Rows from block 7 of a small multi-label audio tagger, named by matrix and row number. Rows with one number belong to one channel. Each number is 50 + 15 x the weight over its row's rms, rounded and kept within 0 to 99. All counts start at 0.
Before each channel's rows are labels from the 100 clips, of 14848, where the channel reaches its highest value: "peak on" is the class under the peak; "top examples" is what is common among them. Only what is clearly more common there than usual is listed. The data: tunes sung on syllables by a formant synthesiser. In brackets: how many of the 100, against the usual share in percent.
# convs0: first 3x3 conv (model.blocks.7.convs.0.weight, 192x192x3x3, each kernel summed), inputs 96-191
# convs1: second 3x3 conv (model.blocks.7.convs.1.weight, 192x192x3x3, transposed, each kernel summed), outputs 96-191

peak on: /e/ (34 vs 12.1); /æ/ (31 vs 11.8)
top examples: child-like voice (81 vs 25.2); vowel: /e/ (37 vs 17.2)
convs0.92:67 56 55 53 45 81 51 74 72 53 50 62 65 47 62 27 34 00 48 49 23 37 58 57 67 64 67 36 39 40 39 29 37 38 58 66 50 34 69 22 48 58 63 39 53 58 57 37 58 51 57 25 57 60 30 60 51 52 53 50 64 44 79 47 34 42 59 48 63 46 54 38 61 53 35 54 32 15 18 34 48 53 62 48 43 45 49 28 77 58 72 42 47 53 11 34
convs1.92:70 58 74 43 39 56 52 46 51 39 43 40 62 04 57 58 35 41 37 51 40 54 76 79 24 55 48 39 80 42 42 53 63 28 63 67 60 29 74 87 49 42 58 48 47 60 63 52 32 33 17 39 81 48 45 62 30 61 77 36 58 61 42 39 58 73 39 39 59 48 52 83 30 47 30 57 63 22 29 49 52 34 64 43 44 62 70 74 45 63 15 54 60 40 59 49

peak on: /ɑ/ (52 vs 11.6)
top examples: high voice (91 vs 24.8); vibrato (76 vs 50.1); vowel: /ɑ/ (53 vs 16.3)
convs0.68:53 67 49 64 67 26 44 55 46 68 46 48 43 57 57 64 28 37 43 60 76 68 28 29 51 25 71 72 54 70 56 54 56 74 63 60 38 76 47 58 56 31 21 70 44 73 51 45 42 57 25 58 44 53 62 41 55 45 51 73 21 51 38 67 71 71 65 25 56 43 35 36 63 37 75 54 45 60 61 47 69 54 65 57 47 40 55 49 67 58 61 43 49 70 79 32
convs1.68:43 85 36 64 41 57 32 48 59 83 49 39 67 64 53 42 47 62 38 32 67 43 51 58 60 46 25 47 63 31 47 76 43 64 37 32 52 15 70 59 33 70 42 47 54 57 48 48 42 25 62 71 58 44 23 34 48 40 49 66 41 69 71 28 42 43 64 19 55 39 20 25 63 59 81 49 28 48 37 66 53 33 41 49 14 65 45 45 45 57 52 58 72 36 38 85

peak on: /ɑ/ (40 vs 11.6)
top examples: child-like voice (100 vs 25.2); muffled (low-pass) (57 vs 12.4); vowel: /ɑ/ (40 vs 16.3)
convs0.191:24 94 30 24 49 45 48 68 16 73 56 42 57 72 47 54 60 00 45 56 42 36 62 39 57 71 38 58 71 46 60 54 55 53 49 61 55 60 60 51 48 62 45 73 47 41 45 48 31 40 46 48 31 22 85 56 37 48 29 32 50 36 40 29 59 60 36 72 71 48 47 37 34 31 47 45 45 53 50 52 36 48 36 56 50 38 63 34 63 45 67 40 36 55 22 50
convs1.191:69 40 38 57 63 50 66 53 56 54 44 43 70 59 27 44 34 45 75 45 00 55 57 66 62 46 41 29 47 68 61 44 41 54 46 36 63 59 68 72 62 46 64 58 46 61 67 48 46 53 49 39 82 76 48 58 45 71 64 49 24 57 48 76 51 83 60 57 26 45 21 56 82 62 56 41 60 38 51 48 58 46 55 54 46 47 48 64 40 54 57 28 50 40 38 49

peak on: /o/ (35 vs 11.6)
top examples: the note C (60 vs 27.9); vowel: /o/ (37 vs 16.4); consonant: /t/ (35 vs 12.8)
convs0.24:62 54 48 55 44 55 52 42 43 55 29 44 45 30 46 52 39 64 69 49 65 23 43 57 66 64 62 64 39 74 18 36 08 22 70 83 45 62 42 45 48 41 34 55 40 49 65 45 53 60 65 48 50 68 30 25 55 28 58 60 51 79 39 35 59 57 60 53 38 56 54 44 41 76 44 39 46 52 60 52 45 50 70 66 49 52 49 40 13 08 70 32 36 54 45 51
convs1.24:41 48 37 28 62 57 38 63 39 47 59 45 45 65 54 29 79 41 44 76 61 59 37 67 62 24 42 33 50 54 61 67 56 53 67 56 44 11 52 49 40 77 45 64 44 32 40 51 44 66 68 40 74 56 41 43 50 36 43 65 59 29 51 52 45 31 45 43 36 35 69 35 40 31 61 74 25 27 60 61 31 43 52 50 72 41 51 76 42 59 63 33 80 49 52 66

peak on: silence (98 vs 29.1)
top examples: reverberation (93 vs 49.9); child-like voice (62 vs 25.2); consonant: /ʃ/ (30 vs 12.5)
convs0.104:46 64 51 40 39 44 50 67 41 63 59 25 68 39 75 68 37 75 52 46 76 47 67 49 48 66 40 79 78 53 61 52 60 45 65 72 50 33 62 67 25 87 50 53 34 60 54 56 64 76 71 73 48 65 40 62 46 46 71 63 53 44 49 50 90 34 33 61 40 65 65 46 29 55 52 46 37 54 58 71 31 35 37 54 52 31 71 28 41 60 55 51 49 33 55 55
convs1.104:44 30 52 26 67 68 47 43 63 25 51 45 27 68 67 64 78 36 36 59 30 38 41 58 79 39 56 25 50 85 76 40 52 51 35 52 56 80 22 49 53 38 52 49 37 62 57 69 44 40 12 32 42 22 41 57 57 53 47 39 83 65 52 34 54 34 62 63 45 35 64 45 58 58 47 40 13 33 72 64 73 43 43 32 67 54 52 50 49 73 28 65 72 73 28 38

peak on: /æ/ (28 vs 11.8)
top examples: clipping (25 vs 8)
convs0.32:42 46 57 74 72 70 62 42 25 57 80 44 55 71 40 48 37 99 65 31 63 24 51 36 20 34 72 32 54 25 41 57 38 51 31 54 61 53 22 51 33 44 64 48 48 50 32 46 63 56 40 57 45 48 28 46 56 42 53 52 66 55 35 46 31 67 34 49 76 42 34 53 25 41 67 49 39 57 54 53 46 38 35 58 55 45 41 29 47 38 45 34 58 44 50 44
convs1.32:50 60 47 49 39 29 26 64 56 46 43 65 68 78 81 66 55 71 45 37 50 48 39 44 26 43 45 64 53 43 32 39 70 68 76 48 44 45 51 33 66 54 46 64 56 32 52 67 40 57 72 27 70 66 56 36 38 39 33 22 75 73 42 63 35 99 49 66 44 49 47 47 42 59 27 49 74 44 47 62 38 76 60 44 41 36 62 58 60 75 52 37 36 41 22 39

peak on: silence (95 vs 29.1)
top examples: child-like voice (63 vs 25.2); the note F# (58 vs 28.8); first note: F# (26 vs 8.6)
convs0.150:43 35 19 56 50 75 53 27 27 45 67 21 27 63 61 51 35 67 54 60 39 27 57 55 45 51 34 22 43 35 26 46 57 32 72 77 52 53 74 47 50 49 39 51 67 53 67 24 43 29 72 66 87 81 30 49 44 58 34 48 64 59 37 47 65 56 36 64 28 44 41 48 46 68 50 62 30 38 56 39 44 37 35 46 38 53 56 14 26 43 50 57 33 67 59 55
convs1.150:73 42 32 56 57 58 93 78 49 44 65 62 65 62 43 44 21 32 31 72 39 40 67 58 41 39 62 47 50 55 36 45 37 29 38 39 77 39 78 58 60 56 52 37 43 39 31 39 44 54 26 47 34 37 70 66 52 54 26 40 40 54 59 74 73 58 39 60 53 66 39 56 27 47 61 51 62 50 40 65 69 18 41 42 55 73 47 16 32 51 49 63 51 55 37 46

peak on: /e/ (44 vs 12.1); /i/ (36 vs 11.8)
top examples: high voice (76 vs 24.8); vowel: /e/ (44 vs 17.2); vowel: /i/ (36 vs 16.6)
convs0.176:49 45 52 34 34 41 55 48 60 41 36 52 35 33 63 46 41 80 55 60 44 49 46 59 41 65 48 42 52 53 55 49 77 78 37 17 54 41 52 55 41 75 23 57 27 76 44 35 50 41 52 47 30 43 39 26 62 51 53 34 50 41 47 66 56 51 45 53 57 79 74 53 46 46 47 54 54 44 37 57 38 64 20 72 47 43 56 41 37 52 64 63 54 81 49 57
convs1.176:68 54 61 63 77 43 67 40 60 36 78 39 64 42 60 62 56 87 35 36 57 33 56 51 50 54 37 42 61 45 37 82 27 09 51 52 51 44 37 54 43 48 39 52 48 46 52 55 55 35 52 61 49 58 46 51 52 63 30 66 66 78 60 48 30 67 62 39 56 27 56 47 41 37 43 45 41 34 33 50 60 54 48 68 56 56 63 68 45 37 37 43 70 25 50 49

peak on: /i/ (53 vs 11.8); /e/ (35 vs 12.1)
top examples: low voice (74 vs 24.8); vowel: /i/ (53 vs 16.6)
convs0.125:25 33 41 59 61 40 39 53 40 64 63 36 30 62 60 51 76 99 41 26 57 78 53 51 66 47 48 51 32 66 55 36 98 68 56 45 38 50 37 46 38 62 42 72 50 50 30 37 27 52 50 62 42 68 38 39 57 40 74 58 37 49 34 48 72 75 43 46 46 49 43 30 49 39 69 29 42 32 51 36 40 58 23 42 70 50 48 61 51 49 60 73 31 52 44 51
convs1.125:71 63 52 41 60 39 27 54 68 30 34 60 64 45 85 36 25 24 48 47 55 19 76 29 15 16 52 35 65 46 42 76 46 47 58 45 45 40 46 75 64 39 41 29 43 38 70 35 45 73 46 59 28 40 61 50 48 68 30 55 83 47 60 69 46 41 62 68 41 62 42 39 37 84 48 41 56 57 47 74 52 42 49 52 44 85 46 46 69 51 22 63 71 48 31 29

peak on: silence (98 vs 29.1)
top examples: vibrato (77 vs 50.1)
convs0.50:56 25 45 57 55 58 45 44 58 30 54 48 67 51 50 27 34 47 51 57 63 37 45 57 29 31 28 36 78 73 56 67 56 54 45 60 27 38 32 73 38 75 62 63 39 41 48 47 46 66 61 41 44 49 49 45 44 55 42 53 48 46 61 72 43 50 75 40 74 42 56 63 64 72 31 40 24 22 82 55 52 44 62 53 51 66 49 00 52 66 35 48 64 73 62 23
convs1.50:83 11 32 66 43 46 99 58 61 54 43 63 55 30 57 50 21 35 51 58 28 76 54 69 26 62 50 55 38 43 28 46 50 58 37 62 47 60 74 41 39 40 40 37 62 57 49 40 50 43 36 40 61 29 49 42 61 62 39 37 46 63 66 65 48 52 55 47 80 44 51 46 38 42 55 25 94 53 52 34 76 47 64 48 47 77 66 20 43 58 51 66 50 48 45 40

peak on: /ɑ/ (63 vs 11.6)
top examples: deep voice (84 vs 25.2); vowel: /ɑ/ (73 vs 16.3)
convs0.71:54 52 61 74 37 51 36 35 68 62 54 53 59 67 39 53 63 90 56 55 26 43 44 66 39 28 67 39 51 65 34 69 41 69 33 14 25 60 58 36 61 32 69 50 48 87 32 30 31 39 56 42 22 46 64 25 48 55 62 20 26 62 30 71 23 31 50 54 66 22 47 45 48 53 54 49 50 44 69 48 46 53 48 39 64 58 86 50 28 56 54 68 56 35 56 54
convs1.71:78 69 59 55 66 37 33 57 76 61 38 38 54 39 65 20 52 46 41 50 06 59 55 44 44 29 44 45 53 74 57 66 33 64 46 59 52 80 70 73 38 49 33 54 34 05 69 30 52 87 45 53 69 50 55 57 53 67 47 50 56 45 48 54 48 40 50 50 46 62 64 70 82 45 37 58 41 35 46 54 61 75 68 54 24 44 36 51 44 15 40 50 48 46 28 42

peak on: /i/ (73 vs 11.8)
top examples: vowel: /i/ (74 vs 16.6); deep voice (63 vs 25.2)
convs0.22:50 07 42 66 64 34 78 18 47 41 43 59 42 48 46 41 78 69 60 43 29 80 71 37 43 72 45 62 41 53 46 49 79 34 81 58 55 77 43 32 43 45 48 45 35 25 58 47 61 47 73 60 63 55 53 34 56 52 42 53 38 34 46 38 36 52 56 36 44 47 48 69 40 56 41 58 47 46 84 43 43 49 19 22 39 45 66 42 55 50 26 31 28 72 65 43
convs1.22:64 52 76 37 43 36 46 69 63 38 66 54 74 33 54 72 33 45 61 49 58 41 43 47 64 50 43 45 42 41 58 75 44 35 38 55 38 52 56 41 72 53 36 60 46 43 50 55 39 40 52 63 41 07 73 62 53 53 37 56 47 52 45 77 66 36 71 45 73 78 55 41 59 78 54 38 42 43 41 71 29 55 36 63 38 81 41 56 48 40 56 34 67 52 54 61

peak on: /ɑ/ (31 vs 11.6)
top examples: white noise (38 vs 7.7); mains hum (26 vs 7.4)
convs0.41:53 62 53 38 60 48 53 37 65 57 22 76 36 28 48 19 46 80 64 41 39 57 38 72 63 63 74 41 47 48 52 64 67 49 53 53 28 54 57 62 31 57 28 71 74 37 82 62 80 55 23 63 80 70 71 39 64 75 30 25 56 46 13 60 78 64 39 44 56 64 26 33 37 55 58 52 44 09 85 54 42 48 64 53 37 45 68 48 47 28 27 63 47 48 55 34
convs1.41:37 58 52 56 57 73 54 49 73 47 38 48 36 53 44 33 34 73 39 58 83 28 52 32 44 57 50 58 69 52 43 40 68 35 36 27 45 37 64 51 45 43 42 61 50 58 50 56 39 51 59 73 06 59 60 48 54 48 68 47 33 76 45 64 35 52 55 49 57 61 30 69 42 55 54 12 58 78 29 15 37 66 54 91 54 55 69 51 54 50 52 58 41 44 46 78

peak on: silence (61 vs 29.1)
top examples: the note F# (65 vs 28.8); vowel: /æ/ (37 vs 16.6); muffled (low-pass) (36 vs 12.4)
convs0.132:66 69 36 45 39 54 43 55 48 72 33 34 44 62 53 43 29 13 53 51 47 28 84 94 53 49 29 41 45 55 44 44 20 57 24 70 53 41 57 41 48 20 66 56 48 64 36 57 09 49 49 51 37 59 51 50 57 49 52 50 66 69 47 50 44 32 38 53 61 55 59 56 54 65 47 25 45 38 71 34 49 55 60 39 44 55 63 24 55 38 77 53 53 48 32 72
convs1.132:38 63 28 45 33 19 62 69 54 66 38 52 50 57 51 57 40 23 34 48 43 77 56 46 42 40 77 56 48 43 57 41 50 61 32 33 39 43 50 64 76 51 67 70 67 54 55 20 34 50 51 52 26 59 46 38 51 35 43 52 78 35 41 39 52 87 79 83 49 52 61 67 52 53 47 82 32 88 41 46 75 28 68 45 69 24 57 46 30 32 45 53 58 52 46 62

peak on: /u/ (29 vs 12)
top examples: deep voice (51 vs 25.2); first note: F# (33 vs 8.6)
convs0.141:45 48 60 57 50 38 30 75 57 52 50 28 69 44 15 41 68 30 55 70 42 57 94 57 49 75 69 29 76 48 43 47 63 25 71 63 50 62 48 48 33 55 61 42 78 33 65 48 58 45 42 48 40 39 31 36 58 53 27 48 74 41 56 27 70 28 41 49 53 55 38 28 50 38 64 75 40 47 42 62 48 45 21 58 33 63 20 54 88 44 29 43 54 60 38 64
convs1.141:41 40 59 43 62 79 70 34 29 49 39 59 16 51 52 70 32 51 69 20 62 37 42 61 58 45 40 91 32 30 73 51 48 52 50 47 52 24 54 49 20 46 54 65 34 48 61 35 62 49 58 50 55 32 78 69 58 56 53 34 66 71 61 49 65 48 71 67 45 50 57 69 67 58 20 34 50 55 51 64 27 43 50 43 32 42 35 33 45 64 62 52 42 28 71 58

peak on: /æ/ (47 vs 11.8)
top examples: high voice (51 vs 24.8); vowel: /æ/ (47 vs 16.6)
convs0.96:48 59 39 37 53 29 48 11 24 48 60 58 59 26 59 52 46 00 52 66 42 46 96 52 53 66 50 53 14 48 24 61 26 43 30 32 44 35 65 55 55 70 52 45 52 29 43 71 53 61 53 44 49 56 54 55 47 45 44 33 40 44 55 55 45 50 72 48 46 57 44 59 75 49 49 55 55 51 51 44 52 50 51 41 52 61 72 60 48 33 16 46 28 45 54 44
convs1.96:51 59 50 47 32 52 41 52 57 40 28 40 52 32 45 48 56 51 54 38 35 66 27 57 88 68 69 47 61 65 68 57 51 48 65 58 41 44 62 53 66 56 53 47 35 53 55 46 39 71 49 49 46 53 28 35 36 57 59 59 47 53 25 44 22 49 46 41 41 38 56 49 27 39 59 78 63 35 46 37 59 74 43 53 23 76 22 43 30 35 62 43 58 56 76 63

peak on: /æ/ (92 vs 11.8)
top examples: vowel: /æ/ (92 vs 16.6); deep voice (89 vs 25.2)
convs0.12:67 50 38 42 45 59 72 62 65 53 29 37 46 45 43 77 10 41 42 49 33 60 31 44 56 48 31 53 49 57 42 49 82 61 59 56 55 51 56 51 58 35 49 38 66 81 57 68 65 75 35 35 20 62 29 69 48 43 63 74 30 21 42 57 43 60 59 64 81 41 23 57 67 50 52 55 63 32 64 49 52 47 52 59 35 62 20 44 42 34 59 15 33 56 61 71
convs1.12:64 43 57 62 77 66 82 43 32 81 66 56 61 67 56 29 39 28 18 55 31 60 60 63 49 55 39 54 57 43 54 66 53 49 27 75 25 67 59 51 59 52 60 58 49 45 82 30 30 66 62 61 43 53 58 58 63 22 20 17 52 46 47 62 43 29 24 66 40 38 63 52 52 55 46 65 22 46 52 37 41 59 38 48 56 52 45 77 38 38 36 70 57 48 36 50

peak on: /u/ (78 vs 12)
top examples: deep voice (81 vs 25.2); vowel: /u/ (78 vs 16.9)
convs0.174:18 66 52 42 35 46 76 45 35 13 27 47 51 52 29 29 66 25 47 67 58 22 09 58 51 45 63 49 32 56 47 50 29 36 53 49 50 57 42 16 45 34 39 31 46 44 56 52 71 45 50 52 63 59 68 31 33 63 48 53 70 49 52 31 67 78 62 57 49 65 55 36 46 55 50 61 47 75 66 58 63 49 53 48 57 42 31 44 49 74 64 30 47 34 31 58
convs1.174:39 49 44 42 54 60 68 28 45 30 58 54 43 77 55 85 50 49 56 53 37 54 41 83 47 62 35 60 57 74 79 72 22 31 32 34 57 74 47 47 68 48 62 30 37 45 50 23 61 58 74 70 52 48 31 57 42 55 61 58 40 42 42 68 44 18 39 69 41 72 47 62 55 36 61 50 37 80 61 62 64 51 56 45 74 61 54 65 67 47 42 51 46 69 30 46

peak on: /u/ (46 vs 12); /o/ (33 vs 11.6)
top examples: vowel: /u/ (46 vs 16.9)
convs0.58:44 39 23 46 53 62 50 48 64 40 46 54 62 37 45 33 57 57 41 48 77 24 24 26 36 47 44 60 45 59 57 25 72 62 28 75 45 40 49 25 39 50 66 06 73 64 56 48 51 49 31 56 41 50 67 51 35 36 43 53 51 44 73 50 15 55 42 57 57 64 24 34 32 08 62 57 55 58 56 40 61 61 77 52 71 61 32 35 76 53 63 21 53 60 27 47
convs1.58:49 55 51 70 45 65 45 43 52 05 60 55 48 64 41 52 69 37 43 58 76 57 41 50 40 68 52 46 35 59 47 39 68 60 48 26 54 76 59 60 40 51 56 65 65 49 41 39 47 86 51 58 50 25 53 53 36 61 41 54 59 49 67 61 75 40 56 50 53 39 47 44 22 34 42 18 48 65 47 35 80 36 20 99 43 47 49 51 83 30 51 56 36 56 53 44

peak on: /æ/ (66 vs 11.8)
top examples: high voice (84 vs 24.8); vowel: /æ/ (67 vs 16.6)
convs0.67:54 36 39 31 47 51 60 27 79 52 77 63 61 37 56 37 54 48 48 55 45 54 40 40 66 47 31 37 56 29 53 38 48 47 22 25 34 37 39 36 43 61 37 78 30 49 44 42 45 51 82 39 42 24 47 38 38 52 28 55 40 43 65 58 65 55 44 49 58 29 61 48 45 43 62 62 52 37 51 43 48 57 48 27 51 42 57 63 40 77 39 70 44 79 74 47
convs1.67:45 42 63 71 39 72 44 65 65 69 45 37 19 37 36 55 50 37 31 37 76 47 55 65 55 65 74 37 38 55 50 43 71 36 40 56 59 72 43 61 50 62 66 51 42 45 68 56 57 62 43 61 65 66 34 47 39 54 69 34 46 73 46 22 37 37 77 33 57 50 70 48 72 46 26 57 32 49 35 58 70 39 82 63 32 54 59 60 41 55 27 61 41 50 69 33

peak on: /i/ (56 vs 11.8)
top examples: low voice (64 vs 24.8); vowel: /i/ (58 vs 16.6)
convs0.128:38 43 71 39 62 16 50 45 99 57 56 69 37 60 61 52 19 68 43 58 46 54 31 58 71 52 49 66 42 67 38 37 31 29 54 48 57 84 51 45 51 44 42 56 37 61 64 41 71 47 56 53 18 38 72 58 52 58 43 49 46 43 34 39 53 40 39 48 62 45 48 57 53 55 43 20 42 51 75 38 44 46 64 36 56 53 59 50 48 38 37 67 50 56 55 31
convs1.128:63 44 57 61 59 51 23 58 33 43 41 43 22 60 46 59 63 61 58 50 80 45 28 29 47 28 71 41 53 60 38 55 16 62 41 43 47 37 25 55 51 51 28 39 50 57 14 43 66 51 66 68 48 51 34 39 44 60 55 43 67 49 35 46 48 30 56 55 54 45 43 25 25 78 46 54 61 61 50 80 65 66 43 37 25 61 31 84 71 51 30 46 65 53 44 22

peak on: silence (88 vs 29.1)
top examples: the note E (90 vs 28.3); reverberation (81 vs 49.9); first note: E (33 vs 8.4)
convs0.184:57 26 55 65 22 48 32 57 99 41 60 49 26 42 43 64 32 48 51 42 61 47 62 37 47 62 58 44 60 72 56 53 09 53 41 48 53 64 58 72 51 10 49 41 58 70 35 37 30 58 58 33 53 65 42 52 37 52 43 68 42 11 46 59 54 53 29 52 57 60 81 45 60 52 60 45 38 60 48 64 36 33 62 58 36 66 52 56 53 70 38 27 55 47 08 30
convs1.184:43 53 33 42 67 46 61 36 23 51 82 50 52 42 66 37 67 67 44 43 45 49 41 53 13 59 44 39 49 28 37 59 37 60 46 42 53 63 49 52 46 75 59 49 42 58 72 65 43 54 37 53 66 33 47 58 68 39 46 41 33 61 65 41 52 00 32 52 55 28 47 55 35 39 44 63 60 62 61 39 48 52 65 56 85 30 42 61 22 77 73 73 73 59 56 54

peak on: /o/ (37 vs 11.6)
top examples: vowel: /o/ (52 vs 16.4)
convs0.131:68 39 35 13 56 39 55 82 51 68 42 57 54 44 60 61 50 49 45 53 39 28 53 36 48 47 40 24 60 44 43 41 61 51 17 26 37 47 32 36 45 54 57 28 34 54 55 52 37 45 63 74 87 52 60 71 52 39 56 49 44 46 36 56 40 74 67 49 54 48 54 84 44 59 59 62 33 37 85 65 52 59 60 56 77 28 87 67 49 74 53 83 46 39 29 70
convs1.131:49 48 56 75 54 53 48 45 58 43 32 45 66 52 54 42 75 61 52 61 22 60 47 62 41 48 55 23 41 76 56 63 33 37 57 39 23 60 35 35 49 50 47 55 57 35 31 41 55 52 57 42 36 60 75 41 42 64 53 48 59 65 51 56 56 85 24 54 63 28 49 58 57 71 38 64 41 58 48 29 63 72 27 47 59 22 39 33 27 41 33 41 41 53 70 29

peak on: /æ/ (28 vs 11.8)
top examples: the note B (100 vs 28.6); first note: B (94 vs 8.6); high voice (75 vs 24.8)
convs0.35:50 43 76 43 49 33 51 51 85 39 76 38 56 36 20 30 40 54 54 36 40 75 41 60 64 51 37 71 40 56 47 57 41 37 66 78 54 54 68 47 48 48 25 49 90 34 21 19 50 27 49 56 54 62 51 49 57 46 26 46 53 72 51 52 67 61 48 21 43 54 99 39 37 61 40 67 65 42 48 49 61 56 53 61 53 46 22 37 49 31 73 41 39 47 36 66
convs1.35:46 36 51 54 34 33 65 46 48 44 45 42 51 44 69 40 67 37 36 58 45 46 60 52 74 48 45 74 59 56 51 38 47 38 52 54 51 30 10 69 34 75 48 33 72 39 43 42 76 48 38 73 55 40 33 37 88 48 35 63 46 34 29 69 62 35 62 78 57 39 51 47 57 56 71 63 67 48 67 42 58 31 60 44 13 23 15 68 66 43 43 36 69 53 37 43

peak on: silence (90 vs 29.1)
top examples: the note F (100 vs 27.7); child-like voice (51 vs 25.2); first note: F (27 vs 8)
convs0.83:45 45 55 69 66 40 39 44 55 27 61 50 57 54 44 53 71 46 39 42 45 40 55 64 30 55 42 49 61 25 58 43 60 68 58 46 71 20 40 56 53 30 59 77 26 52 56 51 53 35 76 36 78 28 55 67 34 43 24 46 60 57 54 49 34 31 46 64 71 61 39 56 47 48 84 46 59 43 54 46 31 46 19 36 56 66 67 44 62 33 57 60 67 34 57 31
convs1.83:20 68 55 48 34 42 48 41 54 68 57 50 64 47 50 58 55 60 35 54 35 37 53 66 77 53 43 43 58 77 39 40 58 36 50 96 76 46 63 47 62 46 62 59 54 60 68 68 50 49 87 38 39 43 63 41 62 45 42 51 54 66 54 11 65 68 38 69 49 54 77 73 57 44 48 58 68 46 75 75 43 65 55 66 24 38 57 36 55 62 37 40 42 53 39 58

peak on: /æ/ (50 vs 11.8)
top examples: reverberation (76 vs 49.9); vowel: /æ/ (50 vs 16.6)
convs0.135:61 24 49 68 84 78 67 26 77 40 47 50 58 47 52 49 58 03 56 45 51 49 84 35 57 64 35 56 33 42 40 34 09 55 55 33 46 58 63 43 49 43 71 27 59 49 71 45 44 41 53 37 41 49 30 60 41 41 44 41 52 44 34 69 44 46 29 41 79 43 39 45 44 18 42 63 55 42 35 62 52 48 17 40 44 32 10 70 46 43 43 64 41 71 69 50
convs1.135:47 45 43 44 55 47 25 48 81 55 47 59 51 60 53 52 66 46 38 63 40 60 64 49 31 29 61 50 64 40 52 34 71 45 74 84 74 49 30 37 44 37 70 50 29 67 20 25 64 54 64 12 63 63 59 67 31 59 45 43 62 27 53 68 54 41 55 40 49 57 51 36 70 28 55 38 60 70 25 65 71 50 64 27 26 51 45 38 44 53 38 49 58 61 44 69

peak on: silence (96 vs 29.1)
top examples: quiet level (65 vs 29.3); thin (high-pass) (37 vs 12)
convs0.165:57 61 64 86 70 44 54 47 48 44 48 49 36 42 49 64 44 42 67 61 54 43 71 40 32 23 59 57 59 61 42 52 60 32 47 51 54 54 67 72 51 08 58 77 38 65 60 28 54 50 83 43 33 48 56 50 60 67 53 36 66 36 35 19 33 39 17 40 30 63 34 48 60 38 28 63 53 40 57 52 62 69 43 29 55 55 60 58 67 48 32 33 60 52 77 40
convs1.165:43 49 71 33 61 44 42 32 45 59 50 72 64 61 66 39 32 54 36 64 47 57 48 31 71 75 39 49 73 59 51 37 53 70 50 52 61 62 43 34 52 44 15 51 33 61 51 50 37 51 64 43 53 51 32 51 93 30 45 72 79 80 51 55 29 80 51 65 44 37 76 57 42 51 66 54 46 49 23 44 44 69 30 51 48 54 56 57 64 27 56 79 67 38 38 79

peak on: /ɑ/ (34 vs 11.6)
top examples: vowel: /ɑ/ (36 vs 16.3)
convs0.178:53 49 72 15 58 38 60 76 38 47 28 28 38 63 39 51 25 22 46 49 67 35 45 66 41 40 55 48 48 52 71 61 11 30 52 29 27 51 58 56 61 46 56 41 46 65 27 52 53 45 34 34 57 75 71 45 45 59 43 56 46 77 68 53 23 38 51 55 23 80 36 50 45 70 44 33 52 35 52 43 62 32 63 69 67 46 60 52 44 46 50 41 53 13 31 22
convs1.178:71 46 53 86 48 42 76 11 45 52 34 32 66 44 42 42 44 50 47 52 26 39 75 48 70 46 41 47 31 64 50 62 46 69 58 38 29 60 59 56 45 49 62 47 56 48 58 42 65 35 48 43 57 60 44 43 42 57 38 31 59 35 34 56 61 36 46 68 29 47 26 47 51 21 62 47 55 75 56 55 56 65 32 65 51 49 40 65 53 41 50 65 20 35 30 43

peak on: /æ/ (28 vs 11.8)
top examples: clipping (31 vs 8)
convs0.159:46 34 52 35 48 72 62 17 24 34 75 93 51 38 43 40 92 34 58 50 41 47 42 38 16 72 37 51 45 58 57 57 29 62 54 44 67 56 41 42 41 65 56 80 23 20 55 50 66 55 57 50 23 44 47 42 62 41 50 66 43 48 37 47 64 51 29 74 37 65 36 41 54 25 50 66 34 50 46 59 69 59 41 48 33 40 69 13 37 13 43 57 37 57 48 68
convs1.159:30 50 61 47 05 51 57 42 68 57 24 46 36 27 18 54 47 56 43 55 40 37 57 49 70 51 37 28 38 44 73 39 60 48 61 66 62 68 55 18 61 49 39 51 40 45 42 39 37 49 43 72 58 51 63 26 47 70 46 65 33 49 33 73 57 56 60 19 40 44 50 40 26 58 75 36 53 67 46 39 30 50 34 65 40 55 55 46 24 46 55 29 71 53 56 45